config.yaml
arch: "dit"
model: "class-conditioned image flow-matching model"
dataset: "simulated grey scan slices of phantoms with and without marks"
train_examples: 245000
image_size: 32
horizontal_flip: false
conditioning: "class"
objective: "flow_matching"
cond_dim: 128
targets: ["side"]
num_classes: 2
cond_dropout: 0.1
logit_normal_time: true
norm: "layernorm"
activation: "geglu"
mlp_ratio: 2.67
head_dim: 32
fused_qkv: false
qk_norm: true
inner_norm: false
moe: "soft"
kv_group_size: 2
num_experts: 4
moe_every: 2
expert_mlp_ratio: 0.5
slots_per_expert: 2
shared_expert: true
patch_size: [4, 4]
layers: 12
width: 256
positions: "rope"
optimizer: "soap"
beta2: 0.999
lr: 0.00098
beta1: 0.95
shampoo_beta: 0.95
eps: 1e-08
precondition_frequency: 10
max_precond_dim: 512
one_sided: false
adamw_lr_other_params: 0.0015
grad_clip: 1.0
gradient_noise: 0.1
cautious_weight_decay: true
steps: 8500
batch_size: 64
epochs: 2.2
lr_schedule: "cosine"
final_lr_fraction: 0.01
warmup_steps: 250
weight_decay: 0.0
adamw_weight_decay_other_params: 0
Rows from block 9, named by matrix and row number. Each number is 500 + 40 x the weight over its row's rms, rounded and kept within 0 to 999. All counts start at 0. Numbers have three digits each. After the name is the row's rms in percent of the matrix's.
# fc2: shared expert down (model.blocks.9.mlp.shared.fc2.weight, 256x128), inputs 0-63
fc2.65 089:511485561465511487523526531507517508550490489503557467489478483461515461507496555478500469514484482573480462521495484499423500509480515492551500512483393404502469439543541496529458500564554440
fc2.66 086:513576479471465505412525540527527542550428541573493531525510474472497469501497507508524506493536418547476495572522451506515476548521389557537494495483445444568533520451518555460538486465472467
fc2.67 091:541532468517527488570463502511493527503519602503566511480515507497541585404441427537471512485559504509527504576519477473432525512471515498470509494537410431486431524532518515523539486525474526
fc2.68 098:498490504479564493521535520519524510479546590499443511541529482497465511578465513550504478509393483469468486542564506442521599544494456517553513507458547487492464580516516466516434474520493517
fc2.69 093:489448573533514562509478492508456547487478491519479465470515464537518441506552494529563548513482437428516441458555515500487485474436532452467482522476424543471494521492523508480487511511471458
fc2.70 099:496430513441488506495480497498588503487478552501589482550484491493520562526508518569589499430489511540511451491545448452445528540469521518462474582522568533483491493425513466505461501500470481
fc2.71 102:516432577467580469476486472451479506563520442436519476526511494512532532390549455497521478507489530440553534519483452540468482522510508502506472459496451514435470494474523512486444520535538460
fc2.72 113:507529503508525491522459506463517445491474475481510513490526426520460526492496569430588507516482530485460585531581518490529456525509509547484455505448535550450485466449529517512541547550548506
fc2.73 106:466472564502543516502485493522520430504463507514494451484446519510471565480396514463579515542540504486529522463588522528550507436538567474474467474510459520532508570490538463500423479498472536
fc2.74 100:490469589578533473474550528474505483525500512528500567517577474466487434508450503557473509479444440478394497509549459481534518348484521545468525519467490526422481470528508486542480460533461473
fc2.75 098:479436555526457505472485496498579509535561537470530484436416542550497555496483476559492482564519490424569494581490453494486508435444581468468487432467526479482530453560564471470501498530486417
fc2.76 106:437548424479511561497438534530442484556511545524515474496493514494441499461474558531582473499500512564505583504480516438499484496455537536510489463508621502476550459484517479510511493528491453
fc2.77 110:515472481453586490516510490489452493583530450500424499500508482489417593480586525559448434498520477489494491515532553425473490445525522450476488531465481533504513521497443540443487518444560482
fc2.78 109:500523517479418460467481461438568542472499510554498508478521539622535521502495462510513476548502453544558463422424499453528559524482477458543532482531568531496461442465443486538463513558460506
fc2.79 108:517522492514456553526489553508458474499539465497451567476447496537493483531461429473592509532460476503454476505570436498521545451533482508516448422484510467477433546519567516422527585466510481
fc2.80 100:528522491501549516503454500490431418493515532458497493524554483558511519439509465498517451435450517513518446528527515463551514562492550530536485450486535497527525533477503478477516446532512534
fc2.81 095:487514581515435451500500487491499490425492493513498481527459520494450519455495507437529584482500566535448493491480493549534518526476532528506513491543494442563478588544479440565492533524438520
fc2.82 105:479495440509522564515477485432498525597555494482564502533489534549455502483528498502486519439505533521568528545457507459547484473460458521408456492463560511474511449486499422454499464465538524
fc2.83 105:515517468562501487539479521515559528538484475462436512487552450460495560564507513541531566538508509540476530522529501505487473561550518536478495496539515509525477545452525513479489459466461502
fc2.84 101:508390464452539579460472498527466475495554535483493508481514485545488528513484424521524467503491511478468547481458524527529475528517525474564543529543586470537491520506476432511576586508544518
fc2.85 103:494465510544440455430451484477541485503476526534471401549500491478524517499473592465515505506484462493521539508519529436539413463461516498490487515482478492481403549535506546449517545533457506
fc2.86 075:583556603491608530448488562509428488469463541499475514512547431500462447479463478500503549445497525525501499483516527510494442531484464474477486520553540440467493513491440537516524500511419423
fc2.87 099:533455510486474505502528529479467464520577443459489497485491547450527537498437489468527474458508512476445520545518417472521504458473420507436516511509538508468468579465538609511616518472547495
fc2.88 095:466484507488539537553519491506451505468544516479429465502488519487427526455447516519472530516484447434470569508573491467479522461463469522490447541631505491505430472457515437492538537440537511
fc2.89 095:537549569517529500434521546448553503576509497558492480509496523444579565505494520529453521493475497378457495460501496534447478524480504512579444515486453522459478511500544542491566478455460456
fc2.90 096:503482581561472458514455536448484507480479477497495446443584572545518543490491484463445488500499460574539491485506490545456451433522533546497524542516549538464451469509487448465540458480606479
fc2.91 111:527518556468488532482481527509437479503429561611545544492512508526520554531540491548528508499478597497430574521537479504531453509542503484483471530494583457513574528498521471471562524503558544
fc2.92 104:545547486497533548462440462484475457449463560484444500501462518554496498526492469490475445519466482518439486583484530562363540517493467504522521507438509451490496556485470475523468490501492489
fc2.93 104:454574472516529509570536490492500463479504463531548469449554436513458455514467451432519543454543580501490535525505444562514487482534575471516476512521450481513455462512508508530549507519503460
fc2.94 113:499422479530481532511520509405539507506571519544464503562560512427493572504455571517466449479439468485555525478457466486474575530495534554512474541542481480506484505471508501570529423449506468
fc2.95 099:534413447517489430577460460530446503572511465512503515534506491471562527496463449457515440467524544514499495552512439495505487509502520405480550515478508480466537504519491463450508526424535545
fc2.96 097:518500575447463439546445481446538516415533421538514522501489437529448487444453494552518479541520472463459509441574494463468532539513486474464565485534526519482442469560492472450488462548523493
fc2.97 093:525513515588543546445520452572467546501540463461545480500503477520546497484494594485513474458505507456433542456515513494580481542550498518471440515554407503468533587468532534497531536520544513
fc2.98 100:508485556482527526457471529512556517488528512486492631546457549489497542542409462438535503500459512471426550530487472514502445547511488446500513471521423464508531517457522505459519565449486457
fc2.99 103:459523501563504471493475517515472585434474466488431508559466480530552529522458493530460499513471520500498530523431508497491516469463607492505508437487484542582426497541389534462427555481474571
fc2.100 097:492448475541420555518567460453491506485480531531445433535514502473466454461485534499544477473438470544539553546468498521548500442475548477567420411431456515451438504542441527537499534530493512
fc2.101 099:500519466452462587466546463517582530475555527517598514476531520583433557498591470452494575476505444505501484468445453568545488503555459492591520494440511480486479494492484426486472459513512542
fc2.102 095:515523533541471470482528436555526430460464450481470534456473527511489493504508532477504489500467583495475540571541507545422460467459445537490424499480549501482450556423526495444514489561520472
fc2.103 106:496473481502525505542502480500548558513530424501552444434479508548486575518574527530509529544446495528529542455529515444527471541494518576474508447439585464512484510553503439502466478567518532
fc2.104 101:470482503424516478543567415524479462523486518469495427504514505533537434439497473448487485538537489507451460507493537582479460471548503525469489541481511550512430479476507487541505464479522582
fc2.105 129:489486494519508551537476522511523520468482452538504472499486475486556536487574548473498494513482497480585550469472517456498556521485560469532582538498503457486536541545487508439511557462437578
fc2.106 086:513512461530498545542559497479516547478474515477456423506422443533507540470522518481391456510497493477489491463520440512471553504455449477554561513450529463433530534495480541532595549537444455
fc2.107 118:410534476471420472492517454513474429497528609512484537541476491558489494440497511488642488538526475519483560490527511479544458533550487444484503427523555467454533547413527480489504446499519514
fc2.108 096:567555530554520456478477504517490467536507504467532469488597479441420515485536455532506519492474465448609513481474525526504469462603415449497475489468542539488507534503547518597486522467506538
fc2.109 088:499464596472554500506515474548500452450467512530465471420532487496500488516511502485496488481480528477489517559451477466551426490431492469514578589506519455486494454544556504550511474525495638
fc2.110 085:495494515482525478453545515554497551548565448577475531559542487493535473554481555489436577446538536518498494502460489458587454566480533489494498468450451542488550491461508465496458464543493509
fc2.111 100:573539472432460524571483453517516485587496509594491523481527511516479479516438511507506456502465555462462484550520501561484555496547464499581509504518523514430474504529498524522521493468566508
fc2.112 123:535447443480493514449536559538496565489529538500412466522447502505576529469538509468458488456496494523460491480432515535458471431477567554456459473515442510488573556513591442514519493470506489
fc2.113 108:495485412487514495496465453471486510447538495543511521507464526502505410510405549557530423545499475491534460475482491556404486511550550504514614461512563488521566517471511496575414455536440506
fc2.114 105:519517511470455454522543491542414475444518599506509573503485543483444504463524462548536478502477517536507479506493495514478540460478491513455513455436517464542483470532538468515430479513515496
fc2.115 101:566520465469596501455528594473490534507508448493471486502476582505429528518443544502527563496536515449514469506463518453465526557452569486455507464539463470471458521520477424480522529447510467
fc2.116 085:562470503487504536555487485510479487509498544531543509405531493479560588517513517505519504495523450521446600502493530454505528478485452522570523555431456579564589477449553427455503492488552482
fc2.117 108:572544390520492481516430547508513450506454513500451452496553437526412523473484545473455469467494476425509479543470475534517468489520602537549518463556551490501492453448441467551480461503508482
fc2.118 099:508454444511485432501519520480557484501516502572515566564435537519448501478486405463448476507555520471438435467516500481518441500519558568451512449464464453553432523496542497425502524472499549
fc2.119 091:516511473456530449564501505464510498443544409472419497521523462536490470511506541432455468454530574477456492537488512491461568492530567479523477523497549459441523524509446485549538467479488487
fc2.120 110:526489548481450515501563498435528551486513456487500585524474522554480473453436536464551505472471470458470545570457512420503490443515472547530493534511625479451536500474491450538438552543496545
fc2.121 095:446457474442474494477503435544522489511519540444555494529539560497465568520526513470508549528473455437456455443489500503553546586439518459575481442468541546543511511446407526518473482470514452
fc2.122 108:458517417470477568478503476548497561516486495450501500445590520547528489482454431536429548520496528495481585538487469557470449574504491520531473542543496542448504544482568492510504477496464386
fc2.123 101:499425471492492493455522463517480491451556567507462514471499555531487488518502565472534456470469492418481490472517439518542473553566506484510483477511505540509500497458575500542452485507483482
fc2.124 097:473452479448508504490528537511440451537523440459456494526483469483526492485556515517576505464468508529554495499491449581549529506448521471542479467506518590486524519461519505500545489552463562
fc2.125 100:473461451527497503573549582486538476413521414537555448498484584529508443490462499485492542502506504504547519495522464465482520515567497482487511459477459450521433468489563522464599513478502461
fc2.126 093:536469556559516525532530490510510494492568524514525593505493465542510477480583473528567519510541529513476453454477540542559467525456455496490558452519463479456537495482470517526608530409470502
fc2.127 083:511494557653542508548538497627500493493534465529464456437500498514458472440473471475532509522514521540580507496503524474454467530399466475491494478498528487425489467423458518541537555426479477
fc2.128 089:463533474504430504485512564488402562505546543489515542507471498441539435515560519493511491530481465497553452539534548590527411500450509500482575473493491373462481425568441514491457492483515449
fc2.129 101:512531458557496480514434501475521537556476479489548419498516425465486541461481486586440561545514538521493503564484441465472448490502541495498579523504521540436531557465567517491492535542472534
fc2.130 123:405490451494487432533509441519457489522511495495488510507581561492533486497484458544537489491493451480465499468502489494465536478489463562507546407556483448453550526463452517528460453438478483
fc2.131 094:471435514571529497507467472473422490524481528496521524498533461497520390398488514446418541501486534427536449500527510558443458476464505527480512482545504440498534491454504497486539526563512481
fc2.132 091:525531494564493529596467548465497511516554499527504472557429563591530501528509532477506464568513459515502520468533487560538534490493481489407527448525472478552518477522464486544503523453480473
fc2.133 092:494493467481476515494405476520465439530508507604481511445523458488523547481546502536545430600461472464447492470431480534498455534589461502474464479457529472489492399434523477557499516504520462
fc2.134 105:513494488485520471557488570425526518488491573495457499502574538491577500492456456546406580431540466434565462478453527507534484449509509471531488553513499510515436499462482512440478533454463540
fc2.135 097:503465499455472486538511509534495528510466501458537475518484527527566560529465517459468445521522554524537426497523442488501472498558493559531552485461509496456531519499566420474568446563506471
fc2.179 099:441461427498430473488552520472492541493464466484416457501499505481527506534548499523446429451591486477499500604532492463472511527525557451515517488486409443486471468537469465518462453450456485
fc2.180 103:518469558512494543504480496464501491419491550557506446470541522498516439432502513539483454507488435462477563496506521445534535520467446492519453567551446481557527504536498516480567524443479530
fc2.181 102:494565509537494510511478549520429545518439522546542494595496509468596478477564466512571576499465467428533452446525476512516492487606557470474456533417485532474518442498557489497462521458528517
fc2.182 091:428562443552434543588418514523544492520530536508606521501499452516455508557537529475472457499500523484527530537513544500442562532489541566457505573461501488539564488456566476533455552518516566
fc2.183 119:412535430544478497549507410519444496504512401523524546470528476505429504521506498535493550514509552496479497570484506534455553492554483515502530500490552517508500565487526515490498477496477485
fc2.184 090:538587421545504523510410468540524510581495523541475470480477549472534429555435520444569412505456447510529499548419466473488474564496461490453538473511441540484444503495474565449489520484449515
fc2.185 110:517420483400474477553502531479526492608505523467446517526449579452490463506569440476477447474557507482507459498454424533478503521567517466469529506527541514428526522494523464539468526526509512
fc2.186 098:543456441491562499554474479480540527527471496472515476465439492533419553510545511499498505454487481459537475462503493577460452492511494555510495542437457480519522519495525486468519489566447550
fc2.187 094:532534418539503531507481513578490575537525552525528545508464445483507516498510526491502563487453500551527561477465456532480444505514465487592459499533521449461531505524464490485451568426498497
fc2.188 107:466548523514560492515450462623437513497487553488545421610463525493483571499476489483465456450492557440462513525526526539522542477515441518467455533538514497544476483533442442518448479517434566
fc2.189 114:417496497555477535548484480519587493507516448435418531463517520543479471533478500509508463488486482540512495493522488487488495450485531531534531544538542524543521550490559550498411510510406482
fc2.190 081:470494547510480552474481539435522490491512493519543474434454515497479421473446480531517452507468437516538462499515510500533383515529504514501603559467488497441498498467411465526539515508558559
fc2.191 103:528457495461488565497461453515461536480548519501512485527490510479523453445505533513558481463486550470435427457484543488434547447514539494513497504489430473512531558514537407477532509475551550
fc2.192 093:534539494482500446431513514523507520472551453477468501395519511439446518460478438422466485473502426468526473542470519490468465504520471496523486480568489475463536504532518490435561436511490538
fc2.193 101:479560554502489438578538575456506429524440497487416475525433565472537467531439505417529441539606498596519491507462499514462510466485481433540475512471431490484492490557485464510482521601510481
fc2.194 079:535505508554505498514473544512453500499523499377529428490430475516466496470374561493496576474511485539543410425512492522459514544522520524467498481554488388501489435514487473477497414553511447
fc2.195 096:487499484481396459510494502538480486544447397523543545445540523502520428533478487505526497517440511508541513495480549466442473488592487517451512414425540461490553508552421476495471540511552456